From a checkpoint of a small self-supervised image encoder.
Training: adamw at rate 0.0037, 9100 steps.
Data: trained on analogue clock faces, 195000 training examples.
Rows from block 10 of a small self-supervised image encoder, named by matrix and row number. Rows with one number belong to one channel. Each number is 500 + 25 x the weight over its row's rms, rounded and kept within 0 to 999. All counts start at 0. Numbers have three digits each.
After each channel's rows are labels from the 100 images, of 14848, where the channel reaches its highest value: "top examples" is what is common among them; "lies over" is the class under the peak. Only what is clearly more common there than usual is listed. The data: analogue clock faces.
# sq0: squeeze pointwise conv (model.blocks.10.sq.0.weight, 72x160x1x1), inputs 0-79
# e10: expand pointwise conv (model.blocks.10.e1.0.weight, 144x72x1x1, transposed), outputs 0-71
# e30: expand 3x3 conv (model.blocks.10.e3.0.weight, 144x72x3x3, transposed, each kernel summed), outputs 0-71

sq0.5:511487498504505505522524482518505547525490513456472473493505512503475527505485487506505465490521500465452511471500540484519480553491528514472497481446471519493471507527504499503475450500486480479457509528481476502478498555502485494496505539
e10.5:541492500502471515520483460498457497468506532480517491491499471531521511531469515516498500549474481449542513521502526490541549494490496484538537530527483551530503504536500540478455487494447507485496547465469525483537
e30.5:485451523492506510482492474508517469513503472511513514537509508479537516532518484494500531499516485446483437563462496496560473490492476497465500542484485501503514470497543487525469521511489504527528461522489498520477
top examples: hour 8
lies over: face

sq0.71:500527493483507493491524491497512529505505513524482495523485479472521474470451495533494494510484496507485528502514523479489492548474470508485499484505499480537528500514502476497493534466473486454507487454466483487461467535514480469583491507
e10.71:496467498489490507526516497467496501540527456488477513493479479528513487488474529518456507515478516517503551502494513486513514501493456511476487501488442519475529482499480522466522462484500511533472501529480477493500
e30.71:490516471452496453502551506517523510505486515499503518485499532492519484467504447503508552520539475494485469511509502514485542486493507525521523526529486556543539504553543489528506506496493509471528508521512515530534
top examples: four ticks; minute hand past 1; minutes: 5 to 9; hour 1
lies over: face

sq0.38:516517484513522454523495519521502498512490508500489489531478532517513511525524488478516484471438496521506481508488506505512499522511487503462500544485551504525463532503482498494515491461500531466484552527466469518508488503484516519502502510
e10.38:506536494514496488478512479524486525434479510483531458479524485481568509486502454487499495505503433475527518475528541472491468512496499478507461471524502499455517544456474508501524523485465454521509537496491550481510
e30.38:517508486504535509428524517519497462464479484474469519516509511494483537529466509482489489500552548492497488473490513455497523512500474489467449449490462483494503505521460492544514524469496457490480495523513495469519
top examples: four ticks; hour 12; minute hand past 8; minutes: 40 to 44
lies over: face

sq0.54:490493534498511474445476518492488495506495480490523517498518528517524469480516512472502503474461513497509505496469519535488495500490502464476520505481509516475486524471515501475541453517494520529508518504466478484539458445476490517542535489
e10.54:528500499531553546471486498529506492500510485502507482493507515496481521485497472503489499493518540486485480476479527449470513504512521511491480476507535482496501474491495515521523541497515448490543495551493461496488
e30.54:534528480516492498512481503468516508470547499493488455528491479482488462469541477488526516486482509479508480458481487504490475517486530490503512522528505560528514505507504493550526527518444552511503506488476516559530
top examples: dark face; hour 12; hour 11
lies over: face

sq0.65:510531481479567492525474501492509431492533516485486503545476479508490505525483495484493503500468477495516498493485489521489517514498481468504497493508494495564467474484480470483495492499524456514505485528473485496522506479470478483474485516
e10.65:488493501488537492492479519527515480510494502473476536484503562492522520446490495465528532497515489497482494510497506505448464510495536463525436462535475455467502539465502494508450516496475502462483478493516486480518
e30.65:502526454462520476479544531476484474488473523497505501521494485511514498502527511488534536521528456502497495529481524528484495477501528532549463485489516517521536480494511511490479492498522532459489513465476465489530
top examples: hour 6
lies over: face

sq0.18:468501481534497529430518498456481523517483504527496516508473532503528502462486487487514486511520477466544496514482501474538472512496508462512476539516518484462482512512476511503534451498460513486503507498520475461548548443486491549511501482
e10.18:503531477524467484513480478512505500510455496514497469529524502449506515521470467505517492451477494457494521510507512499480464466554454484511528529485575463517474471477451487518511514538535467506504509539520452515496
e30.18:543508516497494539502514488469510478506517481497500503514487514484499499485511491489478451455550545521525482446496518491529485519526505503433479453509493479529520502474490510515485515555512496510500529514509431533514
top examples: dark face; minute hand past 3; minutes: 15 to 19; hour 10
lies over: face

sq0.25:505479488513499497520507484504541525525479481503497471506477546507529504485520503483514489461482471514479503477511509502521462512536489486477478478487490519475461511452476497498507517495527520489488506545506519503467503471503509486507517510
e10.25:548545528527477482510466446445457495489486526457486544508504504476467505515526483485546490499517509473496504527500522469482485494513524532517451478526480523479530462517481569502470527497542505515482530526511448482509
e30.25:468479506520452524472520509519507473484502485483509526509509450585458534558498519474516470490527497466481474491461486488476494485471504491494438439516488497509477502499514465475465498494518480494457470473476482452515
top examples: numerals; minute hand past 7; minutes: 35 to 39; hour 12
lies over: face

sq0.6:471518475501465469517493492529486482504483503514466513502457498505493485550490494527492492557514482491542488518485516477482548481527483535512468513512460482501495513518465516529465501500516500470485494522528481452509548534482469495498491483
e10.6:483487488461495475499527539485496497518527546503512482533477512463481484496549530523476473514496493524499524496537447540453494496515433510466481514501472515502509524484523460486515504499481473465488520485508481525541
e30.6:439528486514517509475499510488494520522536490529488520515474425519490503499417450512485459456527538533513527473520504501522499471492467511536496460516518468508477517474468525495508500460475489502451506497503501462508
top examples: minute hand past 9; minutes: 45 to 49; minute hand past 2; minutes: 10 to 14
lies over: face

sq0.69:487519483507516495485542502519498522487447477561481511487486503496472470499479499481504491531475476476519514455475517462500476539493510503491487514485485462499544503495484501504524509472474573478507455485495467480531516513513485481512509487
e10.69:526477501527440486520500502483482521505490498471502482553505467497472472520503521505489494472488501483494550519504502501499483487572417515469503516490500520502490473498496508505538512478505477531447543531454422520511
e30.69:489521503471517505501533501497517516518525492489523500533500480509493494495446457546486484480550534483506481435515499510510513491495491533509513437522542514529517530513530496516524507501503518474491507513508488495511
top examples: minute hand past 1; hour 7; minutes: 5 to 9
lies over: face

sq0.15:508505505492495472545464496521540515524508491479512514457510461527475503508488467540496496504512489470451508530484503483523528510503487497487505514499486497499443505503490549507500491519560422488501508524509511509462488532489566467524479513
e10.15:502515538503519505502510494521503496501511518525499489486506480515487474516534467524496511566497521521492461453499489438502512527465516514516498496499470522505494518536500491503527517520513513471521496501491535489485
e30.15:518472488492485532512495505522489527516518474522511508511552531555490506526508549494477478478450448506488546533485506500507513499468495472540492525534497527542467506492473515484481496403511488501475511484457493465502
top examples: minute hand past 7; minutes: 35 to 39
lies over: face

sq0.1:480526484445551483485495482477482500497508471482501537504489481537545465517542486471492516500473487518479474509551483511490510481502488483497494520512514487495492482516487515507518531482493474522583450462473495464520483446500502487516516498
e10.1:506541467493525552488540517487521492493523471488475478532524568490487466515499487511482486474486500517493462529517452499453488537464510491526483475492535503509498495467510469518520521550551470543548495502520481488511
e30.1:479511510517490535503513501485508488515496498500546525519518446509498482505521461465508431503519494493532516475507502547545483486535475488513519514499529477525447566486499518535501513497509509532488495490466494503517
top examples: minute hand past 8; minute hand past 3; minutes: 40 to 44; minutes: 15 to 19
lies over: face

sq0.26:497508479530480494550519478487534475502478495511465525511482495475528530487470495512495483469486478540416502505517502499514494552480483469494475479536501488485488457466489533528503501496526466522521519484481492503481488500480490496507504548
e10.26:549511496514508531503512531496551523486508509516459499506481516522471492515551466488524491513479493467520488498496467498464523578482490528505440451502512491464475454478439511514509532508525511520484532526497534459485
e30.26:504490531520536489483498472484491441479482524483507523468527527523497518549532499476492494543480452513482524516473467517473513488506512492473502477497509460479464553489468531519501490487511489489458457524469440447508
top examples: hour 7; minute hand past 4; minutes: 20 to 24; hour 4
lies over: face

sq0.50:486516469496525520509479528478498518470497505514487506484476496512486512493463468501506502500512466505505501504535464485537536490501475468531463519533529494494513512508468504516533525571489480498531550471491505495506516505478510498505510482
e10.50:464509485491534517514530490535483497518506469530529504495500555507523469474488508518480520458513515530468491488490493485486500464474503487488519495502495470433504512446529418497514458501507481495464455512515500512468
e30.50:512492463481489470509501487479476504518473471520479506497452535422494472451529502491471487506518500530541525481536527483486482524560483501494520474469516480523509490462474501453497522519512468503530512479483530521509
top examples: minute hand past 6; minutes: 30 to 34; minute hand past 5; minutes: 25 to 29
lies over: face

sq0.57:517499489472545500562472457497538493478515507516475475553482468522514493469486506466478513483503484509463487489527483488495473550533473492495478483542529494525505456527494537529501495499538461509498497490496472499483497509520497476504518518
e10.57:480493517487519477529482489484472478503523502477451547500478528563480528488532510513524512565485454509490509515504505488480522505497523523527488470507453491498492496536542543486490498505531534482465504515495507495506
e30.57:498499536473484477486503514513501486503477526519494502493503497524526507502520491489520539502526480438479450548462490514474522458477510509541506533487478513470501522508546496476478514485523530481518475513498467477508
top examples: numerals; minute hand past 5; minutes: 25 to 29; hour 6
lies over: face

sq0.12:499508475498502484500465518526480462450487521493496514503484501514495504528490487510494489528468477476492540505489485490495495540478510547481485528491534420520495474507481519508522473499525489524498501537492464472504519492508476522506509506
e10.12:530469495532491462509504514539549507516491500483527516491480503519513512484541480508511512488496494474421536507519517500476497541515528479528478489508517524444465542471509409529501483499455456478499504519493500476557
e30.12:532517500492554496557497511482507530499517546525487476490505522448508487502477493506506542475486499499527475479511505509521469490520465521491519429484510469452506532511487524531532519535483487490530525508560462545518
top examples: minute hand past 12; minutes: 0 to 4
lies over: face

sq0.58:472523491491473482448456533477503525489492500491489518494489504505519524448472469506511494533462486486494530506464495433517478527481507507495487516489484503470486501524495459492520433562471484550485480497528479485472499504520483544524499555
e10.58:491484497475524487449525499492539428528515481491568490472485492515489489524491512550466519506480523481506503509480523461465544547498487505502540529497497489499500478492485516493491532488464451543535501511510538514508
e30.58:533494519500474467583447494442462502490534506523510453491486472500483505494533491494485504467441489515553496465502520502519499533519514515453508480513536490512507524493465492539498531533497480491491502494535500523496
top examples: dark face; hour 1; minute hand past 3; minutes: 15 to 19
lies over: face

sq0.8:489520467511509501466489504463451426494520509482493515532469519498506490539492487489526480510533466491492482511464472525495523489488479489545481482488474503563486465508483483516479509464494483488488513509486504504511497495520485491521473483
e10.8:482491524492506510442491511533481486497507504494469510482532541505534495442477527469503533447495508544478478521499508536486458459494510482498506499532501486470492530465511494525485443501459512456446473504538471465514
e30.8:480512440516497499494515514512490526497468520489493516505459511449516494507469542502493526543496493534509512486507557464472508534535529476541501473463488525502514477478499485516486483461495474498495543494474538503506
top examples: hour 12; minute hand past 12; minutes: 0 to 4; hour 11
lies over: face

sq0.47:499487478508489528539511498519481459500463502485496533491482496493466505523501493482522438507517488503434527469516523531498501511482498504510498471443469489537517492466479528530505505523515485504472490498522494528494495526514503486509496494
e10.47:502518496515471495500529518554515534484470483502483560509493530524458510519549469463561507543511466469486515503479515535505486515486508512530491474495464517523485480500483478524488476483499509492492487506507493457510
e30.47:455475480482562516499491498510500522479494521480519511461501519514539481492484507518529466522481453471516540535549512487515511537506522504534488501508495512490499502520518531498502455458465497492535515524493502469467
top examples: numerals; minute hand past 6; minutes: 30 to 34; minute hand past 5
lies over: face

sq0.67:510469501483502521482497490477462546469492512530503550488511525534482518491500491455515467517529500452524500512489521497531508498488530480535510477510478470465471499467509535488550485556495516523478539528546477505460494503489528532508513517
e10.67:490505479514513507489489525487493467500479463507539532519527516510455485524505536480506512513531542515490461508463481486523491486497497528469533503483505447467496442528483442522484458502513520526488467545511486510461
e30.67:519463542502473498502445478440472515507510485481511493479471472508522488498526558474494497483476529526543541506512517495474497532555541519524522537506505493510523512477525519471496483522494501492517505500512493458458
top examples: minute hand past 6; minutes: 30 to 34; minute hand past 5; minutes: 25 to 29
lies over: face

sq0.60:453523482499495526507527477528543517510483556477489503522466492472526508489488481513548505493550488500466513501495486502467531513526460476529485494492455529503507498490478509559469523534428492488504549456475491491490475562520500478538524480
e10.60:476532485452491539504548527472472477508512518505510532505504498520541494465507501473493502474451478521553452509490522503492514501459456535513502476523481488519524495491537524504535482520547495498465513500516541470492
e30.60:450478463502492500485504515499513525505481482461494535479485460498531485510481471484515477508488525495517536491511492496505491519509515499516493479491495525512466535504527485511496459430479505475495496518513532475459
top examples: minute hand past 8; minutes: 40 to 44; hour 4; minute hand past 7
lies over: face

sq0.29:486532458474471486466497503486494521465489513510461528494459486481485535506471493521515486537503453502538484553470477463501509503503482513527467525524494496499509494497460500510504539502492522470528535488477443492478522501501474491529527490
e10.29:443495496481491460515525461496489495544519489508506436531499495486506457485519488527482517465431479487512521515529485491480478487522437513462515516514510519491493518471504483498542502494489458511479520522509505520490
e30.29:505555501487533464478505496491492471515511514519485518455472518453522475450468480483491465482553591567535533460539504484505529517542474511494511450512535484509505489467500510501520512526506493513467496510528520512518
top examples: dark face; four ticks; minute hand past 2; minutes: 10 to 14
lies over: face

sq0.34:487536500488506481498493485516480460530507479519484545494499487526503474510510489471474480509467504526469471499473523472472440504513515499481491581497480483505496476488507522452511466489519476532485530518527483485490477502484506476533487509
e10.34:551444520539488543511508546492523548507526490498506496503477499500495501533535463517509495542517534498458503476487448514481508507516467548498467504509474501537481468538514485509524512505510529526476516491482479460467
e30.34:486530507508493512534522499492493476503506524519520484496472463564482529546412522469491517500514502473516500462457517466485537482490528505511484500539521486493482522515488514508481509466487510485458510485491461475517
top examples: hour 6; minute hand past 7; minutes: 35 to 39; hour 5
lies over: face

sq0.22:548535453486509460502498483487544493520497489484496475558445504532521513502498458517547485493478442466461513508490476488505508533484475513532461518485498501548470463525462492500496505492523476471489480490475493486492494500502531477532488482
e10.22:479478565485523476438525488522474507500502499486480491494551478513521465442503492486524564503498485508492492534490539476478473505468510496502463472548496518471563515481511505530491497514478484523467514495551513465488
e30.22:488510475495484502491511523509487521516482460496496531513480511495462503521457509502498488510498502521514512438514530491454485531527494494520476367490521513519474489493489471514485487504512453473473517493494532486511
top examples: hour 12; hour 11
lies over: face

sq0.63:504509463536457487509506488490528488527477522460473480530448524503514500504508459480546488490517454494466510484518468528529501529472472532518470478488482513504459463497449529540481482466496479489486489463514487501481522498518477523516496494
e10.63:440542489477479465494535496540537497478471475496493486521523484477509470486478483473511500477491464506534484520535508502482463501474486449522484496507525540520515509503514531513486491544498471484526505468560523519479
e30.63:503507499510515516451507516544492494481515507491497521500529487551489520532503482520496412488500519478505510470554524463541465570493512477463496417496478466483486512482483508534514510481484482496511487514507506498453
top examples: hour 3; hour 8
lies over: face

sq0.37:509475534451497527512505480525486480474526512497543466499523465488461519505505534482496515477499529530527480523500498514475491454518519505482528531495486512508534495472527499474476548504522519519488516489494499509495450500491542469493563495
e10.37:482509488493512552482534524503511530478495520513454479493487480498513495483513493474511490527490476477475459457520481487490454483425497492514502524527506500499512486522602492503502483452510504531502481528538524507501
e30.37:506496499491514506482489519497492482491490532469479517494530499521529512512538494489494554453508525484512544571493449495511486457487474471530492611498495509482507530534531494485532476471483546498468457524500479493487
top examples: four ticks
lies over: face

sq0.52:463521473530513500461553498472494481505470472550496507498482474500462462493483486493528496533537471483499467475509518515471507481510490505544457456467479477491537506490487512588477545509457509493469510505504522480501513520503514456509483459
e10.52:505490489517477534520495498501488527513483480515462528554510484497478500517515503470496484472507521525452503530483446551510482471515499532507535534464481493518507456518509483524521445468531546515466512506502470487456
e30.52:445485457509510553505521502530524537530481507469542508493489520482481470480420498531477484522498515506487524494515479489467522517492520507520537449481515536493485510522480507484504476470480486459510508496474554490488
top examples: minute hand past 1; minutes: 5 to 9
lies over: face

sq0.35:480489516542482484497456520557457422525511497486487475510498504553504484514511507485467522515516507473491505496468505522476507480488516517486506505511501489481486457481506523487497459481543477488518512500502507493504497512510480504497539479
e10.35:467503517495533526500473473503466500484502507504484505492496495484527502466488521517499478489541508497486518500523465503520471489471545443550512523505498511478527563471546510487472504496429509499483484465506507532514
e30.35:481483435487492512479545481557483515491494518489477497521563527496505529525538477507496579499519475466471467577459492495523492456482477488523528543506485496506538518505504505491512497466497533487509484513484497501510
top examples: dark face; hour 10; minute hand past 1; minutes: 5 to 9
lies over: face

sq0.46:477516483475502489512503509488485542533483438496471526495484484506510577476470466494509499504499481506519464484517515492499556494538493459512497511519500495488486479495486512489494481531495491514510493530483499508523492492483482536475475520
e10.46:509491502488510476471515550482515486513493467443501480519496521470466452497477506551499500505485542492491490517493474476508498501489507521450468454487522486489519499479469478494475500524464543537509478480519529498478
e30.46:475488523483456462524472478441484469489454471495544508487478501548457482515536518469479524537491455509491513504499532510490508522530518509497493539502532491534493486488473451459447515553521489494471496484462479469498
top examples: dark face; minute hand past 8; minutes: 40 to 44; hour 7
lies over: face